From a checkpoint of a small CTC audio transcriber: batches of 64.
Rows from block 8 of a small CTC audio transcriber, named by matrix and row number. Rows with one number belong to one neuron. Each number is 200 + 30 x the weight over its row's rms, rounded and kept within 0 to 999. All counts start at 0.
After each neuron's rows are labels from the 100 clips, of 14976, where the neuron reaches its highest value: "top examples" is what is common among them; "peak on" is the class under the peak. Only what is clearly more common there than usual is listed. The data: two synthetic voices taking turns or overlapping, over music, noise or silence.
# fc1: first MLP up (model.blocks.8.ff1.fc1.weight, 576x192), inputs 0-95
# fc2: first MLP down (model.blocks.8.ff1.fc2.weight, 192x576, transposed), outputs 0-95

fc1.59,204,197,196,203,200,235,226,252,239,200,195,185,222,159,206,187,201,232,174,229,184,250,206,187,210,70,187,186,189,202,169,277,199,200,207,200,235,228,198,202,126,157,199,242,214,235,200,179,242,200,170,178,200,206,224,223,212,210,207,185,207,208,157,231,240,200,200,267,188,155,190,208,209,153,200,231,113,199,218,262,200,194,176,196,208,187,257,300,202,203,173,191,133,200,195,250
fc2.59,189,193,167,245,200,196,261,241,179,206,200,187,166,200,200,210,182,230,200,200,190,198,205,167,237,106,199,202,126,302,202,199,199,220,223,206,267,201,186,198,157,200,187,199,172,283,211,165,173,195,204,199,130,202,226,207,206,199,201,204,223,200,200,200,193,205,192,227,207,199,159,210,324,196,200,258,202,201,202,229,199,205,151,199,201,206,204,227,199,207,200,227,167,214,196,202
top examples: text has "apple"; text has "cancel"
peak on: low voice

fc1.439,202,182,235,212,198,208,199,180,260,203,174,240,200,201,241,213,249,189,200,195,209,201,200,203,192,238,212,192,215,192,207,233,200,231,203,176,194,219,200,145,188,132,208,177,170,236,243,154,219,191,194,211,190,256,279,174,237,191,170,225,157,189,195,205,183,190,199,178,269,205,191,200,280,192,200,204,152,231,202,207,185,202,183,195,172,245,154,200,206,215,114,220,169,210,175,258
fc2.439,195,247,197,261,151,179,210,192,224,211,177,169,229,223,196,197,201,225,202,240,214,137,204,208,171,271,199,207,225,202,201,202,189,185,198,210,197,232,197,200,208,198,205,197,206,207,252,198,210,201,198,240,173,183,167,214,300,256,229,204,184,198,171,198,201,184,204,202,220,199,219,203,217,200,200,137,217,202,208,180,230,236,196,203,201,198,194,177,205,195,247,160,190,180,199,189
top examples: text has "strange"
peak on: deep voice

fc1.167,195,169,178,201,227,198,206,205,169,136,249,245,181,202,199,271,203,196,238,207,204,199,194,195,227,258,183,199,184,200,222,227,187,200,241,160,261,209,214,209,190,201,207,138,177,232,225,186,207,239,218,139,231,209,200,216,190,203,209,197,225,180,147,235,208,194,220,202,275,253,201,187,201,176,201,134,200,155,191,198,228,228,196,227,256,187,249,257,226,145,187,212,197,200,123,174
fc2.167,245,194,212,200,200,234,204,202,198,200,200,207,173,201,196,191,114,295,201,209,202,124,166,202,199,197,222,234,192,199,193,214,238,199,122,202,229,190,200,199,201,203,174,189,183,176,144,201,184,222,286,200,232,301,156,177,193,200,202,200,192,166,200,198,186,176,200,200,196,164,194,200,200,200,200,273,229,193,140,199,200,200,150,201,158,200,179,174,147,200,200,230,270,199,263,189
top examples: text has "village"
peak on: low voice

fc1.532,187,192,169,198,183,213,141,185,237,242,200,164,201,161,132,305,198,162,200,204,173,207,200,206,192,198,205,196,224,194,201,201,198,225,203,174,228,205,210,199,218,200,194,144,181,197,245,204,210,240,206,232,248,199,259,180,198,213,303,229,197,195,210,185,202,210,200,198,130,138,205,192,194,190,202,178,204,176,183,218,153,205,146,193,235,208,281,200,152,264,158,191,242,195,233,222
fc2.532,187,140,203,202,188,176,177,220,200,200,225,159,199,198,200,213,168,160,188,197,183,202,270,240,185,199,274,204,199,224,200,200,187,183,195,177,199,197,213,200,223,121,187,199,195,252,191,180,201,161,193,201,199,192,199,172,203,177,205,230,214,219,208,199,253,200,197,185,226,186,120,183,256,277,185,215,194,194,207,272,155,164,247,200,203,238,192,201,209,200,190,201,199,212,225,200
top examples: text has "close"; text has "please"
peak on: high voice

fc1.238,205,226,154,201,159,200,237,189,157,215,209,191,165,219,178,195,219,163,283,191,224,271,198,233,201,199,200,216,187,199,219,228,238,184,206,176,210,200,211,190,203,224,191,199,180,180,294,186,163,204,229,199,202,202,184,222,204,121,138,194,169,192,204,210,219,175,190,175,201,161,212,263,215,202,183,221,203,189,212,196,187,190,208,193,197,161,202,201,171,206,255,172,246,241,139,195
fc2.238,177,198,200,198,206,197,261,200,278,201,193,184,200,237,197,147,200,203,323,187,196,215,198,198,205,161,194,204,159,154,201,200,187,188,200,200,201,192,208,199,211,197,202,224,243,199,201,156,201,197,200,197,175,137,201,212,201,203,209,198,162,233,195,201,217,208,237,222,200,236,192,158,234,199,207,196,187,142,109,200,164,218,188,150,203,207,182,204,208,199,183,156,201,200,181,203
top examples: text has "usual"
peak on: deep voice

fc1.8,200,167,196,202,275,172,174,214,214,174,181,225,201,205,203,196,187,201,201,241,200,201,200,189,247,174,192,199,202,194,157,216,196,198,184,223,210,192,212,220,178,205,306,196,201,206,203,259,198,226,226,198,197,190,210,200,199,199,222,209,238,230,175,219,189,171,193,196,170,236,200,179,208,202,174,263,187,204,199,200,175,204,188,161,203,193,198,200,196,204,203,172,203,275,146,196
fc2.8,186,199,219,195,199,199,199,199,251,200,178,195,196,216,263,200,199,199,199,201,200,193,213,191,278,203,202,209,197,197,194,200,227,202,204,241,200,206,201,200,201,213,203,237,200,191,247,190,200,201,224,200,222,200,229,129,148,209,192,179,200,199,188,204,200,200,200,193,194,201,199,201,194,201,205,173,201,250,169,213,202,219,198,200,194,162,195,200,193,210,201,203,195,298,163,179
top examples: text has "behind"
peak on: low voice

fc1.110,196,200,224,208,192,200,200,199,247,131,206,146,198,198,201,196,192,195,191,302,200,194,183,143,284,200,207,270,209,182,213,213,235,197,201,255,199,214,200,202,200,134,172,144,200,198,182,218,184,244,167,273,281,169,192,203,199,198,200,214,186,193,203,186,230,211,191,135,195,252,174,132,205,208,175,242,226,234,190,197,225,228,206,263,202,178,201,193,143,133,204,144,182,155,248,214
fc2.110,194,141,204,200,230,199,175,188,237,136,200,200,200,92,198,190,200,192,266,266,200,201,200,122,202,201,274,217,243,192,211,143,200,231,200,200,154,163,220,197,176,173,200,202,109,220,200,202,199,256,170,222,264,193,153,200,194,199,198,200,200,202,199,208,163,189,201,200,208,250,198,204,199,199,233,201,209,199,200,205,212,206,193,201,183,170,166,212,189,199,167,197,199,205,123,231
top examples: text has "start"; text has "stop"
peak on: child-like voice

fc1.484,250,207,223,231,221,211,196,210,207,195,251,202,202,217,215,229,196,237,254,181,141,201,176,166,193,169,238,243,232,193,146,148,266,235,241,238,196,216,200,209,169,195,218,134,206,202,208,175,208,255,205,207,205,248,233,226,242,200,192,204,240,213,240,145,184,264,201,217,221,199,185,207,281,168,202,231,275,217,212,200,200,171,201,255,238,201,201,201,200,246,199,104,191,199,155,285
fc2.484,235,200,200,209,139,192,200,199,176,195,218,200,231,204,201,199,194,232,232,200,268,176,235,238,164,200,199,254,209,197,180,167,200,217,202,220,200,200,200,200,200,105,200,200,179,199,200,202,196,250,155,200,166,261,200,155,202,212,202,225,204,200,200,187,295,170,200,200,216,200,223,200,208,172,200,207,200,259,200,196,200,204,146,200,200,200,260,200,229,244,216,197,176,148,79,227
top examples: text has "strange"; text has "station"
peak on: deep voice

fc1.198,254,184,256,192,236,157,204,206,218,220,195,252,255,203,202,196,219,228,194,201,206,264,222,291,201,221,202,216,156,208,200,179,222,204,192,164,230,217,169,219,219,210,189,203,231,255,204,232,195,205,206,194,127,241,228,113,200,213,196,247,201,208,256,203,238,192,192,180,152,197,191,217,187,145,162,183,197,208,199,183,250,173,150,206,189,205,168,218,198,199,220,215,134,191,197,197
fc2.198,208,221,211,197,141,237,248,87,174,200,172,227,200,280,179,203,195,139,144,193,140,199,196,231,212,217,173,212,200,200,200,200,205,197,193,199,200,214,208,202,201,243,200,187,196,229,188,153,217,200,203,200,189,200,231,196,201,291,165,224,166,200,200,242,187,200,199,210,111,170,200,228,200,180,167,117,194,200,200,200,189,161,197,200,145,221,202,305,200,200,200,205,200,198,200,200
top examples: text has "strange"
peak on: high voice

fc1.188,200,200,228,196,214,90,190,200,232,196,214,213,183,202,181,246,235,190,262,198,212,189,179,190,202,240,233,201,183,194,162,195,210,209,214,179,195,203,171,207,220,208,217,188,204,192,176,174,164,189,199,211,202,121,118,189,297,204,160,194,184,172,163,211,197,209,194,201,200,174,176,200,209,172,225,177,265,183,192,170,188,154,234,200,172,247,175,203,163,235,205,114,202,255,256,193
fc2.188,195,204,202,163,311,154,201,207,199,177,200,187,200,204,204,201,221,203,266,186,196,229,199,166,200,205,200,199,202,130,188,200,200,158,207,192,227,183,195,204,200,196,216,205,240,200,190,232,148,194,199,199,191,201,198,140,194,187,204,203,214,135,189,199,220,194,200,256,204,205,178,266,201,187,332,200,230,199,198,143,215,195,197,195,294,204,213,201,186,201,195,177,165,236,179,279
top examples: text has "strange"
peak on: deep voice

fc1.361,226,219,208,219,199,147,202,200,168,197,258,244,270,184,200,212,193,197,194,176,193,185,131,240,199,208,162,176,184,245,181,197,207,211,162,194,109,190,173,204,241,195,199,263,193,200,202,206,224,210,201,204,178,254,241,216,201,204,221,200,200,187,204,206,143,207,224,192,184,141,208,231,193,199,198,190,175,201,182,311,209,193,200,222,202,198,261,186,206,184,142,197,204,184,186,167
fc2.361,215,201,151,200,194,197,181,202,147,202,253,200,270,199,196,200,200,198,200,134,102,201,175,198,203,191,200,197,205,147,198,200,199,185,199,191,102,196,199,199,200,204,200,199,239,134,178,211,201,200,195,166,206,227,185,199,199,201,190,200,203,199,200,199,200,215,207,41,152,196,235,220,216,234,206,201,198,197,170,202,222,217,198,200,201,214,200,173,201,199,125,238,187,217,268,200
top examples: overlap
peak on: two voices

fc1.525,220,205,201,200,200,217,191,198,231,196,217,219,201,136,201,200,249,200,229,301,194,208,185,97,179,157,200,189,200,163,193,209,240,231,217,226,217,221,209,163,201,255,217,187,246,200,178,143,200,157,223,172,203,206,221,200,201,200,182,201,194,252,201,220,200,204,193,223,139,216,163,207,203,198,204,241,230,223,184,207,209,207,230,238,198,198,226,270,235,174,209,262,207,191,209,199
fc2.525,198,205,203,192,171,201,161,168,200,231,198,211,197,135,184,209,332,180,217,196,200,216,163,62,201,156,202,203,200,199,212,201,200,189,237,236,205,221,196,200,188,216,208,277,194,200,118,175,203,198,202,218,192,200,200,176,227,283,203,228,200,200,200,208,225,160,200,200,201,201,202,200,176,210,202,193,197,202,155,199,200,202,200,198,201,211,205,188,199,201,294,166,155,201,265,200
top examples: text has "behind"; text has "likes"
peak on: low voice

fc1.492,195,199,152,223,207,208,197,197,214,199,199,224,202,188,206,245,205,221,189,235,206,225,217,184,190,199,249,184,196,176,194,109,220,221,200,170,199,129,254,235,196,200,174,215,241,268,205,214,206,196,165,185,207,188,278,181,179,208,241,155,189,210,191,190,200,207,198,235,198,255,199,198,208,196,200,198,166,176,198,212,191,191,245,230,141,164,202,221,200,175,243,195,185,152,112,201
fc2.492,191,202,200,196,230,207,200,201,230,202,198,199,200,202,248,99,198,177,200,202,191,201,215,285,219,200,199,199,198,232,136,201,202,196,200,197,258,143,220,200,200,138,188,228,290,193,180,191,148,201,186,172,202,161,200,175,200,194,186,194,218,280,200,200,199,198,199,195,136,250,187,205,200,192,204,214,217,177,236,218,200,200,201,205,134,200,212,211,197,206,240,200,108,201,200,223
top examples: text has "village"
peak on: low voice

fc1.323,201,201,214,223,180,185,199,196,200,213,200,199,210,214,164,204,210,186,254,152,200,174,160,223,261,173,179,226,191,212,190,260,237,202,204,199,221,201,190,252,208,175,216,189,200,196,244,191,122,188,217,199,221,175,215,199,213,168,183,144,176,213,196,174,237,164,197,273,232,201,212,219,193,185,200,222,248,204,200,148,202,252,252,200,200,205,222,213,196,199,214,203,251,204,161,235
fc2.323,224,203,200,191,201,211,205,202,200,200,199,200,200,200,200,200,293,199,209,200,245,199,193,198,300,200,200,294,200,200,159,313,201,200,196,200,188,224,188,200,118,196,201,200,200,164,218,200,111,200,322,237,200,199,200,200,198,198,183,199,198,200,225,195,201,203,194,232,200,200,200,200,189,199,200,223,206,201,198,200,207,200,200,201,204,196,200,195,200,187,201,200,212,197,200,194
top examples: text has "strange"
peak on: deep voice

fc1.257,273,238,200,227,185,200,215,207,194,197,203,246,203,143,175,215,160,136,170,160,191,196,202,199,200,131,213,214,183,158,190,200,198,191,209,205,199,206,169,248,234,200,200,203,182,191,126,185,197,188,193,220,167,182,151,262,216,212,151,204,196,202,204,172,178,185,243,222,211,195,204,246,150,176,207,201,203,195,145,195,209,196,198,217,176,274,197,222,188,161,233,194,157,156,230,275
fc2.257,221,332,199,193,176,186,159,215,183,242,214,200,199,187,209,191,182,104,220,193,235,136,205,198,145,193,205,245,201,156,176,190,129,200,200,198,241,206,159,213,196,206,189,198,199,186,125,175,200,158,199,195,192,245,168,200,231,204,190,178,205,261,192,207,188,268,203,201,200,183,189,198,200,173,150,200,199,199,189,195,201,196,210,269,196,200,228,187,180,210,213,201,209,189,193,205
top examples: overlap
peak on: two voices

fc1.300,237,222,143,213,129,205,235,148,199,201,241,200,245,133,201,166,207,186,148,199,94,207,235,198,200,207,229,177,186,144,156,201,201,204,182,204,210,202,206,198,204,195,170,237,254,192,172,194,199,200,197,206,223,206,190,203,193,227,197,223,200,187,202,238,212,163,193,198,225,205,207,211,225,255,194,242,200,206,244,193,196,208,208,210,200,111,206,181,192,184,186,275,204,165,193,194
fc2.300,202,205,214,171,147,202,200,137,92,203,198,187,180,203,189,283,110,182,201,206,178,219,207,292,164,210,205,199,218,214,189,191,200,199,265,220,189,231,180,209,200,194,200,181,190,241,185,188,180,166,198,194,200,186,161,190,206,233,202,197,199,187,196,216,189,198,165,198,179,156,161,202,147,190,194,200,193,198,203,183,197,223,196,163,160,214,198,196,214,183,246,272,200,242,226,240
top examples: overlap
peak on: two voices

fc1.269,237,162,200,164,263,163,265,172,195,126,216,172,193,200,196,235,179,199,256,231,168,238,164,255,200,195,157,201,170,181,193,225,174,180,219,202,194,199,192,214,209,208,170,201,200,166,200,255,200,144,220,208,218,222,202,239,216,161,182,200,148,206,204,275,175,304,187,198,243,200,167,199,217,209,203,178,203,184,178,205,200,201,174,116,189,206,136,179,230,205,197,199,226,196,227,165
fc2.269,200,193,201,178,311,200,303,200,203,158,214,193,180,196,199,214,194,221,235,206,199,200,186,199,205,194,162,201,201,181,192,200,200,199,204,201,197,188,201,190,203,198,190,200,181,194,200,199,109,200,231,203,181,200,200,237,200,200,200,132,197,199,200,308,200,301,198,200,180,200,207,206,201,201,200,204,200,200,200,200,226,193,183,191,201,201,202,200,201,200,201,243,200,200,201,200
top examples: text has "behind"
peak on: low voice

fc1.0,205,201,231,211,197,180,172,188,216,189,203,207,203,201,191,240,118,200,184,193,197,169,225,227,198,142,186,248,227,199,167,199,205,233,210,213,200,177,163,237,227,87,176,195,258,200,201,201,197,224,208,178,193,198,200,190,204,184,205,199,203,190,224,149,205,195,216,207,174,199,260,198,104,254,190,195,190,175,173,187,260,187,200,201,173,198,209,251,198,186,155,197,203,201,225,233
fc2.0,199,202,201,200,203,200,214,164,199,200,201,197,169,200,201,201,189,198,201,168,214,200,201,205,208,194,184,199,205,200,204,197,182,233,201,199,203,181,200,245,200,176,95,204,152,173,161,149,200,221,260,208,200,200,198,188,184,201,197,205,160,250,211,164,99,201,237,200,202,144,343,124,192,319,188,189,200,207,144,207,253,270,198,193,200,192,200,199,198,200,200,197,208,211,233,198
top examples: text has "station"; text has "strange"
peak on: deep voice

fc1.381,118,165,335,214,201,157,174,204,193,160,176,190,194,186,250,193,199,232,195,220,182,216,221,204,191,207,238,201,186,245,220,205,102,203,204,265,199,197,223,214,214,211,208,221,168,198,193,244,279,198,128,224,236,200,227,212,188,213,190,191,231,147,206,213,208,194,200,259,201,201,209,193,208,198,197,232,156,243,197,207,200,164,204,195,162,191,208,99,154,278,160,159,209,199,174,181
fc2.381,227,201,154,201,201,202,191,199,200,134,145,198,200,177,174,200,197,225,171,199,174,172,201,207,204,144,200,165,187,206,205,206,208,189,201,164,233,215,182,200,196,178,207,206,212,216,232,182,201,183,201,195,200,236,203,247,200,251,184,196,158,183,254,197,188,174,192,254,187,184,200,228,192,179,200,204,200,200,200,139,287,202,238,147,216,201,246,149,172,195,190,205,199,206,200,226
top examples: text has "station"
peak on: child-like voice

fc1.293,187,200,221,207,184,200,172,249,196,216,189,246,230,202,92,226,151,163,170,143,223,239,213,169,165,195,177,200,172,215,201,163,227,195,187,203,198,197,193,197,239,194,220,198,222,215,181,269,137,206,196,207,194,193,167,228,183,153,223,143,231,200,194,173,156,202,244,197,198,186,188,220,141,201,149,196,180,172,200,200,238,219,197,197,201,196,214,200,246,203,212,206,248,200,220,200
fc2.293,190,200,214,175,200,157,257,199,206,201,200,300,271,244,190,199,202,200,201,109,198,180,156,201,201,199,223,205,154,200,199,123,200,203,193,200,202,199,202,204,209,197,207,234,198,199,202,232,201,196,221,201,200,191,197,233,216,286,199,149,267,197,200,200,205,203,199,240,199,199,200,201,168,201,194,182,201,200,236,204,212,200,200,169,203,198,168,173,200,203,252,200,206,210,255,200
top examples: text has "yellow"
peak on: low voice

fc1.173,189,176,185,138,190,172,195,167,173,200,200,182,187,138,210,150,292,201,219,198,249,196,196,162,201,203,227,184,200,184,198,233,272,204,220,266,218,198,218,198,233,201,200,166,222,227,199,231,235,204,217,192,204,201,186,217,192,234,170,200,236,257,208,167,187,225,168,226,173,188,188,254,195,186,215,196,205,238,199,256,201,197,197,189,160,196,117,200,180,221,229,229,198,258,258,195
fc2.173,139,184,200,200,172,215,181,134,262,188,163,189,200,195,200,201,253,163,203,202,242,203,326,213,242,192,200,129,211,192,173,210,226,182,202,204,205,199,200,226,163,161,208,151,184,198,211,199,92,236,182,192,222,203,243,207,191,201,191,195,198,214,202,154,200,178,174,196,241,204,186,186,203,191,198,191,210,202,173,233,200,194,216,185,201,189,203,199,204,185,174,204,193,215,200,195
top examples: text has "station"
peak on: high voice

fc1.4,221,166,166,192,197,235,241,223,197,205,208,199,191,149,203,203,208,196,195,235,179,166,233,209,208,179,219,206,196,218,203,186,200,215,203,213,181,239,148,204,202,200,168,201,183,178,195,241,208,209,160,197,249,231,200,186,233,235,226,197,147,235,200,220,75,239,198,222,223,196,189,208,201,213,180,164,190,145,186,198,222,185,213,193,149,194,193,237,202,88,196,239,207,181,233,183
fc2.4,200,141,199,188,219,200,199,193,243,202,201,213,200,199,177,227,188,128,199,195,121,201,200,173,189,160,198,200,198,189,203,196,195,210,199,127,195,192,198,177,197,198,200,194,151,207,157,200,173,213,197,199,200,197,200,198,198,152,244,196,186,202,191,232,217,248,213,205,200,178,225,200,200,148,198,139,228,75,176,280,193,202,200,202,200,199,192,201,204,188,218,297,186,198,215,262
top examples: second voice: none
peak on: no speech

fc1.125,201,201,211,172,164,189,196,249,198,153,214,159,265,205,190,205,230,153,220,200,188,111,211,260,221,191,212,210,197,219,190,182,201,203,248,222,210,204,205,221,200,160,207,161,202,240,201,200,199,234,184,228,206,180,189,201,293,159,198,211,222,193,170,211,196,193,192,229,177,196,205,235,210,219,200,214,196,183,261,179,265,222,145,187,198,201,196,211,252,185,150,200,203,177,188,156
fc2.125,220,235,187,201,243,202,208,203,200,222,186,170,196,205,197,190,218,191,232,169,199,201,194,195,201,192,193,168,238,170,204,215,197,166,190,206,193,202,217,201,215,199,201,223,185,180,280,290,237,205,179,195,194,212,211,199,214,203,303,186,266,198,177,203,150,195,196,201,213,245,263,232,189,204,213,207,155,198,200,183,190,192,186,137,200,178,113,208,214,215,190,256,171,215,198,200
top examples: text has "very"
peak on: low voice

fc1.267,213,226,176,197,202,244,164,192,204,258,272,202,200,226,216,157,180,187,191,187,198,194,257,234,262,198,150,201,240,184,223,182,212,206,192,204,228,242,214,194,248,222,196,111,168,179,181,215,207,217,132,274,177,202,167,200,144,180,198,199,204,202,152,190,200,219,207,272,175,193,217,206,205,188,231,221,198,234,195,196,235,162,209,166,209,200,199,161,201,159,231,199,200,179,229,213
fc2.267,181,198,113,200,210,223,201,195,202,206,202,199,201,246,204,175,261,115,198,194,178,182,282,234,201,163,200,136,202,214,186,236,200,223,196,196,202,225,231,218,200,200,199,199,120,129,173,204,155,197,143,222,196,190,191,171,198,196,199,145,164,215,202,240,202,197,259,198,209,167,200,239,217,202,187,185,209,187,237,245,160,201,214,196,201,199,211,217,205,184,207,200,161,169,155,197
top examples: second voice: none; quiet level
peak on: no speech

fc1.275,207,233,158,196,184,253,228,178,206,184,201,193,208,153,251,184,205,154,207,148,188,200,200,260,234,176,163,207,219,181,264,176,208,205,203,213,206,200,251,175,115,226,237,204,189,119,200,202,203,202,210,198,251,261,201,208,200,200,195,137,205,223,150,78,211,201,196,225,237,203,151,201,191,220,221,180,229,198,200,211,181,201,194,203,199,201,183,208,200,205,207,217,167,208,200,202
fc2.275,273,195,127,163,199,218,213,166,200,198,255,197,189,199,196,158,200,286,205,197,192,209,210,278,238,200,193,193,168,161,224,210,204,234,200,201,194,192,191,126,218,192,223,209,147,133,146,204,206,201,197,199,203,114,202,199,200,232,194,219,231,239,177,176,195,211,232,189,200,232,200,198,144,153,216,201,273,162,218,200,158,176,155,175,178,202,200,200,183,177,201,187,229,200,198,191
top examples: second voice: none; text has "sister"
peak on: high voice

fc1.213,206,197,168,214,222,203,229,195,249,210,200,165,218,247,203,197,156,201,188,189,197,210,205,199,226,293,210,199,222,223,196,216,200,219,244,286,231,250,178,216,202,177,227,158,240,241,208,230,180,240,194,178,192,250,177,201,270,207,199,200,184,151,193,149,217,233,206,201,202,164,154,165,216,196,198,191,153,192,201,191,203,211,164,206,240,236,193,211,213,171,171,156,202,212,299,187
fc2.213,174,252,199,192,205,228,201,173,204,109,205,199,200,249,190,190,200,157,159,213,157,149,260,207,179,200,305,196,206,217,205,201,101,171,236,200,199,200,202,171,189,200,200,200,230,167,210,200,213,210,261,195,208,169,190,116,200,201,200,200,198,200,203,149,202,241,201,77,225,201,201,200,203,200,244,207,222,131,162,233,216,200,195,222,193,272,205,168,224,205,189,200,199,205,198,201
top examples: text has "yellow"
peak on: high voice

fc1.451,197,192,200,176,208,217,202,131,276,224,213,204,207,200,208,200,186,191,205,208,214,230,208,190,259,176,219,211,242,166,228,238,200,193,188,218,203,211,192,200,262,260,201,199,158,206,200,201,204,220,211,202,259,213,199,199,195,250,142,191,217,214,210,264,191,222,201,192,201,185,255,140,198,180,150,122,219,197,211,204,226,170,191,153,175,196,224,206,209,117,225,207,216,200,206,198
fc2.451,208,135,123,189,265,201,227,200,235,251,200,289,189,132,198,202,193,177,200,221,200,193,224,200,198,169,174,250,199,133,206,229,202,199,193,200,200,200,178,201,269,250,200,204,201,204,161,58,53,197,193,201,189,200,178,206,198,195,190,200,198,200,205,201,200,205,200,201,200,170,271,201,172,200,186,152,201,200,200,197,199,200,200,204,168,200,198,226,200,179,201,219,151,200,197,213
top examples: second voice: none; quiet level
peak on: no speech

fc1.34,194,229,245,196,211,191,210,148,196,185,202,194,200,207,202,112,177,222,111,211,200,199,84,183,216,203,178,192,239,135,247,248,199,200,199,205,200,201,243,166,193,242,198,232,192,207,192,223,201,231,201,263,134,221,170,212,185,184,198,215,205,177,214,149,223,195,212,212,258,183,198,205,201,218,200,186,182,197,183,201,195,144,192,200,210,207,197,179,195,177,195,134,193,228,200,200
fc2.34,193,174,185,165,186,199,200,170,237,193,150,185,198,175,192,231,208,119,201,200,265,214,224,200,284,208,200,187,201,169,202,200,202,184,194,249,237,168,203,204,198,157,194,206,201,198,200,200,252,200,204,200,232,200,177,209,202,199,218,201,227,202,216,200,161,200,250,184,305,198,200,199,200,198,201,219,217,260,164,196,229,187,200,203,200,194,319,216,257,166,200,283,164,155,200,215
top examples: second voice: none
peak on: no speech

fc1.334,187,165,202,201,174,156,196,185,178,190,208,93,209,205,209,107,194,200,206,218,194,191,161,199,198,182,206,245,217,194,209,118,214,226,222,211,195,195,218,265,203,136,213,207,159,157,203,210,226,200,180,236,213,222,196,203,199,198,204,155,233,203,217,193,208,208,206,186,203,201,195,189,208,165,164,256,201,216,199,216,237,150,198,209,200,200,236,161,214,164,200,212,164,128,200,198
fc2.334,200,239,200,200,200,166,220,200,200,138,197,178,200,199,197,182,229,200,200,200,200,199,200,211,199,200,200,292,225,211,210,200,200,201,200,200,200,196,264,200,203,180,263,204,206,200,220,241,200,198,238,203,262,231,149,142,200,220,200,200,200,155,200,226,257,200,196,200,361,166,181,200,205,194,68,204,200,200,200,211,200,200,200,198,200,200,206,201,200,200,200,200,201,145,200,200
top examples: text has "strange"; text has "station"
peak on: high voice

fc1.390,205,149,186,169,200,203,218,200,196,201,277,221,245,194,201,244,196,195,200,239,201,186,179,241,162,218,250,186,204,210,255,200,200,281,196,270,201,198,193,186,194,248,201,197,206,180,245,267,233,139,191,183,187,194,233,229,198,215,164,163,174,218,187,208,190,187,199,231,161,216,194,198,192,130,208,133,216,151,269,195,251,204,231,201,199,156,188,249,197,194,197,214,225,200,136,192
fc2.390,200,175,200,207,200,201,199,199,200,286,240,232,198,205,186,203,344,216,199,200,204,200,191,213,218,176,197,201,151,200,285,166,194,185,220,258,209,203,201,197,200,202,223,236,366,200,289,209,201,200,205,200,227,224,202,181,209,204,206,197,196,206,200,200,197,182,200,196,104,143,200,189,175,202,199,177,178,202,201,177,200,200,201,230,199,204,212,198,218,200,254,222,198,161,213,200
top examples: text has "usual"; text has "robot"
peak on: low voice